Weights of a small multi-label image tagger.
Data: 195000 training examples, 6.4 epochs.
Rows from block 4 of a small multi-label image tagger, named by matrix and row number. Rows with one number belong to one neuron. Each number is 128 + 32 x the weight over its row's rms, rounded and kept within 0 to 255. All counts start at 0.
After each neuron's rows are labels from the 100 images, of 14976, where the neuron reaches its largest size: "lies over" is the class under the peak. Only what is clearly more common there than usual is listed. The data: rendered solids tumbling over patterned floors. In brackets: how many of the 100.
# gate: MLP gate (model.blocks.4.mlp.gate.weight, 336x128), inputs 0-127
# fc1: MLP up (model.blocks.4.mlp.fc1.weight, 336x128), inputs 0-127
# fc2: MLP down (model.blocks.4.mlp.fc2.weight, 128x336, transposed), outputs 0-127

gate.188 [127 146 133 151 132 124 146 209 136 160 126 105 158 131 126 184 137 152 131  80 118 131  77 135 137  42 128 134  87 157  79  87 118 141 117 151 139 128 131 134  97 135 126 128 122 128 131 125 132 132 126 128 134 223 128 155 115 229 121 133 159 192 141 125 131 139 114 128 148 118 104  66 123 149 122  60 128  83  13 145 139 178 132 131  56 134 146 179 117 143 129  33 135 176 127 128 128 115 119 108 121 129 144 145 123 107 111  68 123 105 145 140 214 120 143 149 168 140 128 128 141 152  81 139  97 132 163 137]
fc1.188 [121 117 174 112 143 128 129 128 134 125 120  82 128 127 130 220 124 128 129 122 124 132 116 132  77 129  90 133 141 130 128  63 128 161 171 117 132 127 142  92 127 108 131 108  71 130 121 123  99 117 132 147 105 114 117 153 131 129 128 127 103  42 183  89 128 137 118 127 129 134 128 131 128 152 125 114 177 157 121 143 120 133 127 107  59 104 132 125  58 202 217 129 140 125 134 100 131 122 117 104 133 127 166 134 120  12  94  91 153 127 127 208 255  56 131 131 180 149 136 122 158 117 104 118  86 132 109 128]
fc2.188 [128 124 109  91 128 130 147 122 125 109 124 124  97 117 128 105 133 126  93 130 130 143 161 127 126 129 134 155 149 141 190 128 124 147 121 127 111 153 255 141 157 127 134 131 111 114 140 150 101 128 135 176  97  94 117 127 127 100 127 112  80  37 117 119  79 131 126 133 131 133  23 170 124 137  78 128 122 152 140 124  95 104 110 116 148 122 100 106 165 154 138 199 131 126 164  64  75 128  93 163 128 122 154 130 167 120 118 149 138 156 133 139 158 127 156 112 138 128 131 121 166 128 150  70 228 141  95 127]
lies over: sphere (46); egg (31)

gate.271 [ 65 120 132 120 132 209  92 136 153 128 128 126 145 122 126 124 128 129 138 150 126 160 125 167 148 157 116 127 140 117 140 175 128 162  55 143 131 126  91  86 128 147 128 131  51 126 101 123 239 128 152 108 153 132 128 126 127 131 144 127 125 123 179 104 149 142 168 140 143 131 147 129   0 120 128 134 132 128 107 169 126 135 110 133 120 119 147 118 127 131  53 109 115 128 125 161 128 184  68 131 108 128 124 143 125 160 127 124  95 140 131 118 107 118 160 133 123 119  53 172 125 192 100 127 226  27 105 151]
fc1.271 [114 136 103 126 240 143 126 150 122 121  82  31 122 138 132 128  55 121 129  93 128 152 124  67 128 128 122 124 129 201 135 132 136 122  89 143 104 125  43 214 127 133 129 129 143 135 127 121 148 245 127 132 128 122 126 131 125 125 119 127 255 145 113 123 129 189 113 123 114 116 128 104 120 128 146 129 142 128 129 125 103 127 124 118 133  85 117 143 144 125 115 137 126  94  63  28 128 131 142 125 187 149 149 128 142 102 129 163 128 123 111 141 129 118 128  97 126 127 118 124 127 127 104 118 111 135 128 126]
fc2.271 [127 152  64 128 165 128 161 113 130 240  65  72 126 126 135 102  81  96 134 128 121 101 143  27 115 118 127  37  98 108 141 126 196 114 136 127 131 156  63 127 123 160 134 129 117 174 125 132 144 127 127 116 107 129 125 165 119 128 134 127 125  91 123 130 129 161  81 157 163 165  89 127 141 130 118 112 136 135 130 134  97  88 159 128 160 137 139  18 252 125 125 125 127 112 124 130 121 141 136 128 188 139 131 131 134  77 125 156 118  90 150 146 156 132 130  95 120 148 122 132  63  67 124 129 131 136 127 122]
lies over: cog (29)

gate.92 [128 144 128 106 125  76 141 127 139 132 207 120 132 129 131 130 209 130 133 131 128  35 143 142 112 164 161 127 142  94  95 118 123 155 137 103 131 130 144 174 162 105 123 134 123 130 135 129 125 151  50 175 175 103 115 143 118  88 129 143 119 127 133 113 138  92 159 121 138  93 177 213  52 128 134 120 105 145 128 178 113 130 133  92 158 109 120 144 132 131  98 203  99 120 164 157 131 127 134 150 130  43 128 127  71 104 176 129 146 128 132 244 136 101 121 121 128 132 128  13 138 115 127 167 128 106 104 127]
fc1.92 [107 134 157 186 150 129 126 129 140 102 120 151 136 133 125 129 139 128 161 133 147 156 126 160 130 135 129 143 130 124 102 122 126 104 127  71  96 127 227 153 141  97  52 164  92 126 102 165 114 142 132 136 140 105 113 128 111  62 139 128 186 158 141  33  61 129 186 128 179 118 163 137 143 131 120 102 157 124 138 180 120 103 160  80 140 127  57  75 128 125  96 122 144 122 161 165 113 127 131 156 150 103 176 122 133 119 250 125 102 163 173  68 124 116 118 143 125 124 132  59 145 110 129 127 220 131 128 139]
fc2.92 [163 131 126 230 178 147 129 129 132  99 125 127 135 125 125 156 171 132 112  75 111 147 178 123 128 120 140 107 129 153 105 170 140 128 162  87  49 135 145 129 140 151 108 153  82 123  99 128  16 128 149 131 105 102 136 155 100  71 122 128 134 100 123 100 107 127 127 129 136  38 150 129 166 182  98 124 156 178 129 147 113 136 126 127 130 127 128 128 174 125 135 126 151 116 118 111 126  58  90 121 163  97 134 178 122 128 115 148   0  87 107 141  92 127 115 132 103 134 158 126 190  54 128 131 130 125 126 127]
lies over: bowl (64)

gate.144 [122 129 115 129 119 124 132 124 128 165 131 132 147 122 159 123 129 128 117 160 132 127 128 112 125 128 121 112 128 133 128 127 144 145 127 128 114 125 139 124 119 106 153 137 189 128 124 130   0 134 137 128 131 128 129 132 119 135 130 140 128 128 129 130 120 121 124 132 113 126 128 134 144 132 130 148 128 137 129 113 121 128 111 125 125 116 255  92 131 125 131 134 122 127 137 122 126  74 124 144 128 114 129 114 128 124 126 113 123 127 127 121 130 132  82 129 128 125 127 116 129 124 129 135 130 126 118 152]
fc1.144 [132 129 132 134 131 142  86 144 129 118 119 132 127 203 130 128 156 128 128 116 148 128 127 132 125 138 123 108 120 126 125 128 123 126  81 108 127 127 129 129 129 128 127  94 128 127 125 255 133 124 128 125 148 130 131  91 128 131 105 131 129 130 125 130 127 140 127 129 134 126 132 107 114 167 129 123 143 129 140 140  86 139 144 128 122 134   0 105 129 133   0 108 140 137 121 128 128  74 128 119 129 129 133 127  62 132 194 121  95 120 130 126  97 128 141 136 123 133 130 136 128 126 135 165 140 152 135 128]
fc2.144 [108 127 131 138 136 111 130 129 116 168 161 115  80 125 122 130 134 122 120 132 107 113 122 128 122 144 139 128 184 130 130 116 160 115 126 127 127 112 130  97 131 155 104 152 130 124 138 126 131 128 120 122 127 123 128 135 139 113 128 128  85 121 114 123 149 131 127  21 116 141 143 127 130 148  95 125 153 131  88 116 190 149 164 123 134 120 255 165 131 111 255 165  96 133 129 125 122 168 125 127 123 126 136 123 116 124 130 129 134 128 102 135 118 128  89  62 111 128 128 127  84 131 139 127 149 129 119 213]
lies over: bumpy ball (27)

gate.326 [141 124  87  75 151  74 123 130 127 129 166 132 128 143 139 128 129 212 136 163 122 161 129 117 184 127 185 137 124 175  62 125 123 138 107 138 167 128 109 128 123  71  81 136 147 121 127  72  74 125 141  22 138 143  89 146 129 190 131 191  84 176 129 107  86  94 105 224 128 115 144 127 127 118  97 127 122 134 110  94 129 150 118 143 185  77 129 107 180 155 178 157 126 108 119 128 131 134 151 146 132 135  40 121 125 167 128 134 134 131 127 128 124 155 128  69 135 139 148 128  38 173 143 149 128 129  91 113]
fc1.326 [136 127 173 165 116 129 164 136 146 128 130 114 132 113 173 166 142 129 125 119 126 129 175 117  31 129 167 135 114 131 116 157 128 129 104 132 160  91 135 104 180 118 165 113  97 124 184 218 117 159  76 141 157 111 143 117 137 114 131 109 127  82 137 123 128 139 110 101 160 127 161 171 114 127 124 126 156  80 137 116 186 111  44 121  78 105 137  82 115 134 126 151 161 174 128 166  70 136 132 141  80  94 150  55 172  67 145 122 255 177 176 152 157 111 119 108 127 162 170 114 127 121 117 132 103 148 140 141]
fc2.326 [144  33 141 122 134 117 125  95 136 134  97 131 151 153 109 108 172 126  26 126 134 156  86 128 150  55  76 120 203 153 158 243 127 130  84 124 143 166  48 117 131 122 122 149 129 126  48 128 129 137  88  97 118 136 137 163 188 153 201  85 131 119 115  94 119 120 127 116 116 142 118 133 143  66 159 106  97  95 147  96 142 135 139 153  84 122 144 137 125 130 174 163 131 132 128 130 153 135  89 136 123 115 131  88 128 143 118 157 145 126 125  63 126 171 146 109 129  76  59 127 156 151 110 140 149  92 117 135]
lies over: spring (37)

gate.241 [226 107 116 138 131 118  83 201 120 121  80  84 120 190 130 128 112 129 129 128 136 132  80 126 129 105 132 140 127 127 124  95 140 132  52  88  76 209 136 130 122 236 142 123 127 124  77 138 103 114  14 118 137 172 127 139 106 122 122 136 181 101 127 133 143 128  78 129 142 162 107 126 127 145 140 173 151  95  90 128 134 132  83 123 113 158 129 126 129 129 129 133 178 119  80 122 200 152 147  91 125 214  98 115 141 126 138 142 106 120 182 144 158 122  83 143 161 135 128 154 146 121  74 106 127 130 127  88]
fc1.241 [145 128  79 143 122 141 176 167 138  95  78 129  72 128 129 126 135 127  97 139 124 164 126 127 107  70 112  85 123 108 150 118 174 139 141 199 105 137 114 131  85 114 126 101 131 121 106 132 116 101 163 132 133  96 137 126 102 174  90  87  33 128 118  50 175 171  49 140 121  32 149 127 131 153 127 122 108 169 125 125 149 110 128 127 158 121 171  78 130 204 127 126 131 148 148 151  73 136 112 127 174 127 155 130 129 144 131 122 141 139 137 130 230 135 132 120 139 131  56 189 162  54 132 122 125 158 166 148]
fc2.241 [126 141  48 195 131 181 149  91 147 123 111 121 123 121  29 129 134 157 128 121 109 125 105 110 116  73 133  95  93 170 195 104 157 146 121 133 123 128 137 128 127 115 126  72  87 127 128 128  35 133 128 124  78  64 187  93  57 104 128 112 128 138 127 110 132 129  61 118 154  84 119 129 139 140 130 127 128 188 129 128 170 125 128 183 133 141 164 151 131 143 129 123 127  74 209 116  93 173 170 150 122 121 150 152 144 164 123 187 127  98 138 182 129 129 169 150 101 129  86 137 189 135 129 129 136 128 202 137]
lies over: sphere (26)

gate.317 [120 140 133 120 130 128 124 129 122  86 206 119 126 136 122 141 128 130 131 159 162 128 106 130 126 128 127 181 127 106  84 163 121 123 136 138 127 125 144 137 169 129 163 133 135 132  91  93 132 129 114 130 128  89 115 139 101 125 116 141 129 128 231 121 146 133 132 147 125 101 102 123 129  99 108 175   0 128 127 113 135 129  58 138 127 150 127 181 130 128 232 133 135 130 101 173 124 138 115 127  97 124  74 131 154 127 126 166 133 129  86 136 128 174 126 136 127 138 132 129 238 150 129 151 132 173 127  78]
fc1.317 [115 128 128  77 129 120 128  69 169 130 232 170 135 133  12 130 128 128 105 131 134 119  23 131 127 129 102 126 125 129 128 136 169 150 120 142 130 128 164 129 114 128  81 117 133 126 125  87 134 133 135 129 134 173 128 152 117  57 125 124  41   0 127 114 140 122 108 167 128 127 161 129 127 131 191  92 126  99 115 127 126 134  65  76 140 130 178 112 147 164 123 115  93 132 129 154 127 130 132 127 158 128 130 149 125 128 129 116 110 128 129 133  94 130 178 128 125 184  93 137 128 128 129 132 154 125 128 129]
fc2.317 [109 130 147 255 114 129 129 118 136 136 132  76 116 119 132  81  89 172 157 118 128 120 160  49 121 118  93 207 109 109 137 128 127 131 158 131 128 128 170 122 135 153 131 133  92 171 123 103 131 128  88 133 161  65 130  91  86  84 190 174 122 130 131 143 114 115 145 133 129 127  92 131 128 130 102 133 113 115 103 122 137 126 133  81  29 140 107 156 108 129 126 127 130 102 136 102 163 119 148 116 127 146 140  75 160 121 129 151 132 127 114 159 101 125 121 128 116 164 127  67 202 145 127 126 127 208  88 155]
lies over: jack (76)

gate.310 [129  75 128 120 112 110 118 130 115 134 124  53 144 122 130 149  90 124  88 129  77 127 138 169  66 126 117 132 147 133 129  71 120 207 180 163  80  97 156 128 123 146  62 152 121 131 124  70 119 132 127 199 129 170 100  89 143 255 157  96 166 114 124 129 127 119 127 131 209 113 132 128 129 172 131 124 130 117  82 126 129 148 102 109  45 129 168 128 130 170  17  86 130 133 124 131 129 111 144  71 125 133 172 129 118 108 165 137 129 126 116 164 127 129 120 123 128 136 101 139 121 150 140 137 113 127 125 130]
fc1.310 [148 230 128 127 199 171 127 121 128 124 124 151 126 120 125 155 113 190  87 127 161 136 160  95 126 151  65 153 149 128 124 122 102 130 133 129 129 151 124 142 126 130 125 107 126 140 148 133 107 131 130 150 119 111 119 128 161 197 102 128 126 132 126 127 129 157 129 128 138 128 202 146 125 131 142 146   0 149 134 129 132 130 216 116 125 128  62 135 125 201 227 185 130 128 133 125 132 130  94 204 134 126 125 125 139 128 102 164 125 127  98 121 129 130 121 127 155 129 138 126 155 116 162 150 110 125 141  56]
fc2.310 [127 146 120 132 123 126 128 130 117 131 129 112 135 128 134 118 113 181 117 160 151  76 157 127 163  92 128 139 128 110 249  44 105 124 135 122 101 113 207 132 130 127 173 239 129  65 137 126  58 106 102  86 149 124 124 112 127 113 120 124 125 192 136 127 177 127 159 103 163 154  42 101  34  74 125 113 118 201 124 152 117 116 134 138 128 120 125 197 153 126 117 151 122 111 127 148 136 141 132 150 116 103 123 128 136 128 113 106  93 139 139  97 127 163 114 132 121 135 129 109 199 146 121 124  93 199 128 127]
lies over: egg (27)

gate.95 [126 140 117 128 126 128 120 128 133 129 128 106 137 124  70 126 128 126 124 128 117 137 128 141 152 118 121 126 159 114 128 127 129 162 143 147 125 157 122 142 125 135 203  65 128 117 123 128 128 117 168 140 124 130 111 119 117 134 139 155 122 121 123 229 165 131 132 141 168 132 150 129 128 129  99 135 255 128 128 122 141 135 108 142 127 143 198 124  80  91 154 123 214 125 131 128 124 115 129  47  72 123 141  33 115  60 123 124 127   0  93 119 127 128  57 132 129 128 169 131 114 122 132 148 117 128 139 125]
fc1.95 [141 120 122 125 131 128 129 102 153 132  99 125 127 126  59 139  62 112 128 124 132 119 124 134 101 159 170 135  95 128 128 139  52 123 136 123 123 127 113 126 123 130 127 129 129 142 112 136 127 124  89 129 129 132 127 184 119 183 118 128 116 128 129 128 127 128 130 124 128 127 121 113  99 124 138 106 138 125 124 133 119   2 125 138 129 114 128 153 147 121 127 141 130 139 117 121 120 139 158  91 202 128  53 121 128 124 126 255 130 147 145 111 162 126 156 136 134 126 152 122 130 127 127 135 130 128 255 140]
fc2.95 [ 24 125 117  74 129 132 117 140 114 128 130 129 120 217 131 115 113 151 172 165  53 135 126 125 127 128 174 207 133 149 158  89 134 149 143 135  93 128  89 113 127 162 158 114 129 138 132 136 163 223 148 128 128 131  76 113 105  97 116 128 171 147 126 124 127 132 118 156 110 133 158 151  66 130 108  80 129 122 130 117 176 142 134 135 129  56 131  75 125 154 127 100 210 135 170 127 136 138 138  55 208 128 131  78 150 133 128  93 137 171  65 149  96 164  54 118 114 146 128 147  89 128 131 137 132 103 116 127]
lies over: bumpy ball (29)

gate.114 [158 166 189 182 217 176 129 159 133  61  78 174 120 161 148 120 127 161 158 129 132 200 130 126 126 138 133 109 102 105  96 179 127 134 128  63 128 167 139 122 126 155 127 131 130 135 142 132 170  79  99 116 165 127  47 148 127  89 138 171 127 102 169 125 142 126 144 103  98 131  79 130 127 151 106 153 144 117  39 134 167  83 125 133 123 128 128 126 109 127 105 127 128 123 125 143 147 137  90 131 129 113 128  54 128 120 173 159 144 104 120 128 173  74 104 114 155 100  80 178 102 152  63 122  25 179 121 116]
fc1.114 [120 128 134 127 126 127 171 114 192 129 101 113 188 128 133 127  69 128 161 119 117 127 129  86 132  26 161 131 116 179  44 137 128 137 182 168 120 132  90 204 131  99 150 136 117 100 128 123 160 127 115 120 121 116 119 151 117 148 123 120  78 128 131 160 129 146  88  96 128 105 133  80  98 136 130 129 163 217 137 128 152 103 155 133 130 202 133 128 127 127 183 112 179  71 138  91  85 124  81  54 127 128 139 182 128  95 167 112 132  67  91 114  85 122 123  95 176 101 132 129 183 103  67  77 129 132 140 160]
fc2.114 [ 77  95 127 154 129 120 130 181 118 133 103 124 159 123 126 179 124 128 166 134 119 133 146  96  75  97 214 128 131 111 127 124 128 167 142 107  90 129 145 131 122 130 169 137 106  77 108  89 134 151  67 128  63  29 124 128  53 132  79 129 127 138 154  88 123 130  52 127 164 116 122  98 115 191 103 132 127 143 126  78  48 143 127 112  87 177 164 158 127 130 163 130 135 113  96 171 138 126 122 125 129 128  96 101 131 105 107 160  32  98 132 118  87 132 105  73 134 129 117 156 219 130 128 115 124 131 152 182]
lies over: octahedron (31)

gate.93 [129 115 127  90 145 128 130  15 118 130 126 134 133 219 127 191 133 131 126 137 107 132 139 127 136 139 125 115 135 125  95 147 137 123 119 151 132 122 141 152 130 120 127 123 115 198 128 165 169 138 108 137 149 103 114 225 118 139 138 138 158 116  92 142  96 141 128 127 127  38 124 127 113 141 119  91 200 116 135 223 128 124 149 143 127 106 121 128 142 126 116  73 127 115 129  52 136 142  99 118 142  21 124 149 118 128 127  92 142 179 128 130 122  44 139 129 124 161 129 121 133 153 123 221 130  46 129 128]
fc1.93 [118 171  95 118 128 129 133 117 100 128 230 138 140 138 125 142 112 114 155 145 131 130 131 133 179 156 142  69  45 146 127 183 128 150 113 163 125 207 151 124 133 172 128 127 161 124 116 137 132 125 120 132 161 126  98 117  80 125 128 162 128 255 147 130 128 135 140 204 151  96 158 118 127 123  34 129 124 133  74 135 102 147  57 151 170  98 132 136  82 124 161 119 169 117 128 190 125 126 101 133 129 116 150 165  95 105 125 126 133 128 116 118  83 148 150 137 128 126 132 135 197 127  52 167 128 124 147 119]
fc2.93 [110 126 128 143 124 137 171 161 108 128 194 110 167 125 139 128  82 136 153 127 120 123  97 247 117 154 125 156  59 140 174 129 158 152 124 130 127  90 123 136 126 123 134 120 105 127 127 130 141 142 177 126 124 136 102 131   0  64 129 131 125 176 128 111 111 128 134 167  83 167 150 138 129 146  66 124 160 139   0 139 128 135 105 118 122 122 200 109  93  96 126 119 148 133 125 220 132 133 129 134 178 123 124 120 135 130 127 124 127 155 149 146 113 129 167  74 128 106 125 146 116 128  84 133 166 149 166 138]
lies over: torus (54)

gate.289 [155 145 174 127 127 101 126 130 128  77 192 136 128 129  88 128 128 133 103 112 128 129 128 138 255 133 128 127 123 126 126 134 156 112 134 209 128 119 125 115 110 122 123 132  60 129 131 126 130 144 109 122 142 202 130 141 112  97 157 146 123 125 145 189 154  61 132 103  74 128 128 150 125 133 151 146 163 129  77 128 150 132 127 142 137 171 186 119 127 104 169 125 122 142 125 124 130  25 128 143  51 106  89 130 138 134 131 127 112 111 142  79  66 147 181 129  50 129 126 133 129 130 131 149  82 141 127 127]
fc1.289 [163 213 139 163 128 144 103 132 134  49 129 132 125  59 152 107 125 135 130 139 132 127 127  85 167   0  54 128 104 130 167 175 207 131 107 128 120 198 127 131 125 124 140 110 128 155 124 125 127 107 125  94 102 122 127 178  91 129 147 131 130 129 110 135 150 117 120 129 118 138 158 123 132 133 129 208 138 105 168  70 127 132 131 130 138 129 121  82 111  42 199 187 166 110 131 116 133 138 128 121 135 130  98 123 163 143 182 127 140  47 133 124  84 139 127 132 133  88 140 129 160  96 127 122 122 168 165 124]
fc2.289 [163  97  12 153 135 128 127 139 129 112 112  54 121 128 149  30 136 118 150 152  67 136 118  71  79 126 177 126   1 159 169 147 104 131 201 135 120 116 144 128 128 158 128 165 107 178 128 132  70 165 107  88 107 108 135 100 184 131 115 136 195 127 137 129 129 101 112 133 122 122 126 134 133 128 134 161 125 138 127 131 129 122 107 129 198 119 127  89 147  96  98 131  38 128 134  94 163 131 130 143 139 133 133 127 126 128 135 147 142 114 131 128 139 128 136 124 130 132 144 126 126 174 120  78 131 150  32 128]
lies over: spring (59)

gate.303 [127  58 119 127 145 128 130 126 110 112 105 116 198 153 127 113  98 171  86  31 122 150 125  93  86  74 128 104 110 133 155  99 137 129  60 136 113 111 101 136 128 172 189 114  97 194 107 150 119 178 193 129 129 176 143 132 129 123 128 131 136 128 143  88 126 150 133 185  94 135 131 158 113 127  51 127 158 216 128 100 113 132 100 129  71 203 129 115 159 117 130 129  91 124 131 138 130  95  82 149 104 110 194 110 178 178  91 146  98 115 157 132 125 138 128  95 130 154  88 127 120 105 147 147 152 133 222 118]
fc1.303 [124 125 106  94 127  26 139 137 105  79 130 129 128 141 127 139 144  96 114 154 170 227 162  97  26 143 122 118 141 119 130  91 182  79 115 162 124 178 148 124 188 145 204 102 112 105 112 146 164 131 142 114 133 186 151 121 129  87  84 153  80 112 122 142 138  85  42  98  99 128 152 105 130 122 127 163 129  96 124 114 171  76 126 106 126 166 131 124  92 115 184 114 181 147 125 141  89 127 144 120 135 170 122 100 120 127  79 105 161 143 183 163 180 146 114 133 126 130 152 171 130 175 122 111 159 100 160 126]
fc2.303 [126 156 170 147 127 185 148  86 130  75 136 106 121 134 210  95 123  97 167 196 192 135 146 153 127 186 108 128 142 111 108  75  99 125 140 136 127 183 128 113 140 138 130 161  97 129   0 106  96 143 109 122 129 128 141 160 129 126 167  70 153 131 129 121 140 153 131 129  70 148 125 129 129 129 114 133 130 110 124 157  93 110 103 123 165 127 151 121 116 140 129 129 130 117 131  80 129  93 140  73 172 150  42 121 152 129 152 115 107  95  54 209  94 111 130 173 142 128 172 117 140 137  72 133 157 132 123 164]
lies over: sphere (35)

gate.208 [127 144 162 160 162 146 101 147 128 156 135 128 156 125 184 139 145  69 118 129 181 131 140  80 227 109 126 128 123 130 130 125  61 138  43 132  31 126 102 131 114 125 131  62 147  94 111 134 136 204 131 112 152 146 149 134 112 182 140  90  92 123 114  74 127 138 195 147 145 144 137 112 112 144 152  92 123 105 118  57 144 146  47 111  12 129 133 141 150 121 137 125 122 129 128 107 126 142 126 151 126 122 117 119 135 129 180 130 129 107 111 137 173 119 129 127 122 122 150 185 171 130 138 117  48 142 131 167]
fc1.208 [123 130  71  86 134 111 128 120 129 104 141 198 108 168  39 171 127 173 174 121 108 160 125 111  94 137 128 163 164 115 146  85 126 137 183 126 141 173 179  65  94 129 139 169  87 152 128  91 126  52 171 108 118  73  67 136 133 134 128 139 117 139 128 140 126 134  95 124 173 102 147 126 114 128  75  94 131  60 181 177 104 126 146  39 162 171  87 122  68 137 134 127 116 123 133 141 129  75 128 145 160 222 146 105 123 128 116 123 130 112  93 135 171 128 167 130 103 206 137 122 118 128 119 151 132 121 120 121]
fc2.208 [103 129 105  67 130 119  94 124 127 125 116 141  81 129 162 137 155 134  38 139 139 123 142 112 115 124 141 162 169  61 130  54 128 175 130 113 147 131 112 156 130  64 137 136 126 128 113 132 127 120 130  88 124  87  72 133 140 123  43 116 148  81 130 123 124 129 101 134 129 127 130 171 142 120  37  84 128  72 127 163 196  95 138 120 121 191 156  45 128 173 131  92 117 131 139  79  10  94 127 153 124 143 124 130 128 118 129 104 134 128  75 127 104 126 164 127 209 127 111 111 136 127 128 148 130  99  96  89]
lies over: bumpy ball (44)

gate.177 [129  67 136 173  96 103  28 127 130 128 102 128 151 129 127  94 156 123 129 114 197 132 122 177 139 152 158 107 126 126 155 123 183 127  63 147 128 126  80 104  63 123 164 147 139 115 119 132 135  92 145  81 126 123 133 128 130 138 133   0 128 111  11 138 132 127 124 161 128 128 134  49 108 131 120 208 214 132  81 118 123 129 134 128 124 109 165 132 165 128 120 104 123 145  75 135 123 115 106  64 129 137 128 187 142 127 111 125 114  85 129 127 127 140 136 129 135 155 122 174 129 122 129 129 179 128 149 140]
fc1.177 [127 158 128 110 127 127 127 186 135 134 185 132 133 140 143 131 131 120 128 139 127 129 135 104 145 188 101 161  71 133  83 133 129  92  98 134 116 121 161 130 124  96 138  83 108 128 138 112 115 249 104 124 132 192 184 112 134 127 122 147  99 153 127 133 125 117 159 121  31 128  88 128 165 129 128 118 135 127 145 133 133 140  96 174 212 255 124 127 126  83 139 147 124 101 127 153 128 168 114 141 128 122 126 149 109 157 133 128 123 164 100 132  85 135 156 128  54 139 217 120 133 144 112 101  61 130 116 123]
fc2.177 [135 133 128 164 125 113  76 106 126 124 131 127 133 132 111 116 114 154 157 128 192 126 132 195 148 176 167 148  70 106 175 137 123 128 122 129 127 129   1 110 119 131 129 184 143 138 136 111 105  67 130  36 129 125 133 118 139 142 110 126 120 130  73 116 128 121 115 153 124 126 170  60 121 113 161 128 124 129 135 166  86 126 130 208 130  79 147 146 129 122 129 141 168 127  15 135 181 157 199 129 151  49 105 186 136  94 135  86 140 124 119 125 124 124  84 125 177 164 164 149 130 156 126 151 135 126 128 142]
lies over: sphere (30)

gate.89 [183 138 120  90  89 138 153 206 179 128 206 148  96 128 141  67 136 179 128 127 128  73  75 163  82 130 128 131 127 116 126 120 120 132 159 131 218 100 139 120 127 118 112 118 109 100 125  73 124 140 129  82 180 225 129 108 129 133 130 129 127 167 125 101 127  86 124 133 128 124 154 146 139 121  83 106 146 221  86 139 171 154 125 141 137 128 127 205 127 132 137 101 139 181 124 188 126  95 126 128 129 121 156 117  89 144 118 125 148 128 127 139  86  38 112 112  87 149  95 124 132 129 222 139 151 127 125 122]
fc1.89 [129 135 116 129 151 123 132 145 139 114 129 127 137  61 128 139  91 175 160 126 167 128 132 128 103  69 137 127 158 128  94 200 130 102 163 135  85 160 125 182 148 127 129 128 129 113 127 184  93  86 127 174 128 116 137   0 116 141 147 134 146 124  84  96 144 127 127 128 223  73 132 125 179 112 195 125 142 132 129 138 149 101 130 108 121 126 118 120 150 119 204 203 127  23 157 152 132 152 134  63 156 106 139 167  95 127 127 124 183 127 130 126 112 106 133 137 172 130 130 129 132  46 117 127 119 154 153 125]
fc2.89 [127 120 128 123 174 132  97 117 128 209  92 126 127 127 207 113 128 128 125  96 115 134 146 106 130 115 101  27 132 132 114 100 125 124 123 106 123 134 132 142 114 174 123 171 122 117  96 131 127 112  51 140 133 222  58 125 136 126 128 120 154  36 190 127 132 152 127 173  75 130 104 165 134 134 128 131 131  91 159 126 121 128 215 128 136 144  53  62 192 130 107 129 143 146 120 124 126 132 118  78 127 114 197  87 123 153 138 149 126 120 134  82  72 161 116 124 158 147  65 127 115  68 131 129 146 128 129 154]
lies over: cog (26)

gate.51 [118 117 122  84 181 132  98  83 174 141 146 146 117 109 129 118 121 130 117  66 225 133 127 165  97 117 168 122 145 119 131  87 137 128 126  48 134 134  46 136  41 114 141 113  35 126 121 121 101 117 159 127 168 155 124 138 117 145 138 130 125 136 145 124 126 122 146 126 133 209 131 188 127 127  87 130 137 139  85 121 110 125 127 102 152 129 140 120 131 197   7 114  92 132 100 132 161  79 122 123 243 120 165 133 136 127 118 108 126 127 163 128 129 177 135 124 145 126  92 127 105 150 137 154 151 128 142 110]
fc1.51 [147 125 151 129 128 123 111 123 153 126 132 154 126  87 126 157 150  74 151 114  97  98 172 127 113 152 124 137 123 130 122  84  57 121 125 207 121 136 126 131 142 127 129 137 143 124 100 121 124 136 145 139 145 140 155 113 128  99 109  73 134 130 139 130 127 113 186 127 145 115 106 130 255 129  46 124 205 131  77 144 147 122 139 127 129 109 170 141 116 192 125 127 127 132  44 127 131 124 121 183 144 177 179 118  38 130  83  93 134 129 149 147 137 129 122 142 129 123 141 100 221 138 125 193 226 149 130 112]
fc2.51 [131 110  77  89 130 137  85 124 217 130 128 103 115 171 125 124 125 105 125 137 145 112 119 157 164 141 159 108 135 129   0 118 121 181 145 120 129 163 131 128 117 126 131 127 115 108 119 121 161 135 100 201 126  36 113 129 105 107 116 110 132 137  32 122 128 141 128 127  73 123 122 124 158 113 150 130 227 152 130 167 121  80 126 138 130 128 128 129 172 112 140 164 115 101 126 128 126 112 129 181  51 142 129  43 131 130 138 112 124 117 144 123 134  79 130 184 127 144 131 218 119 138 131 132  82 125 125 114]
lies over: spring (27)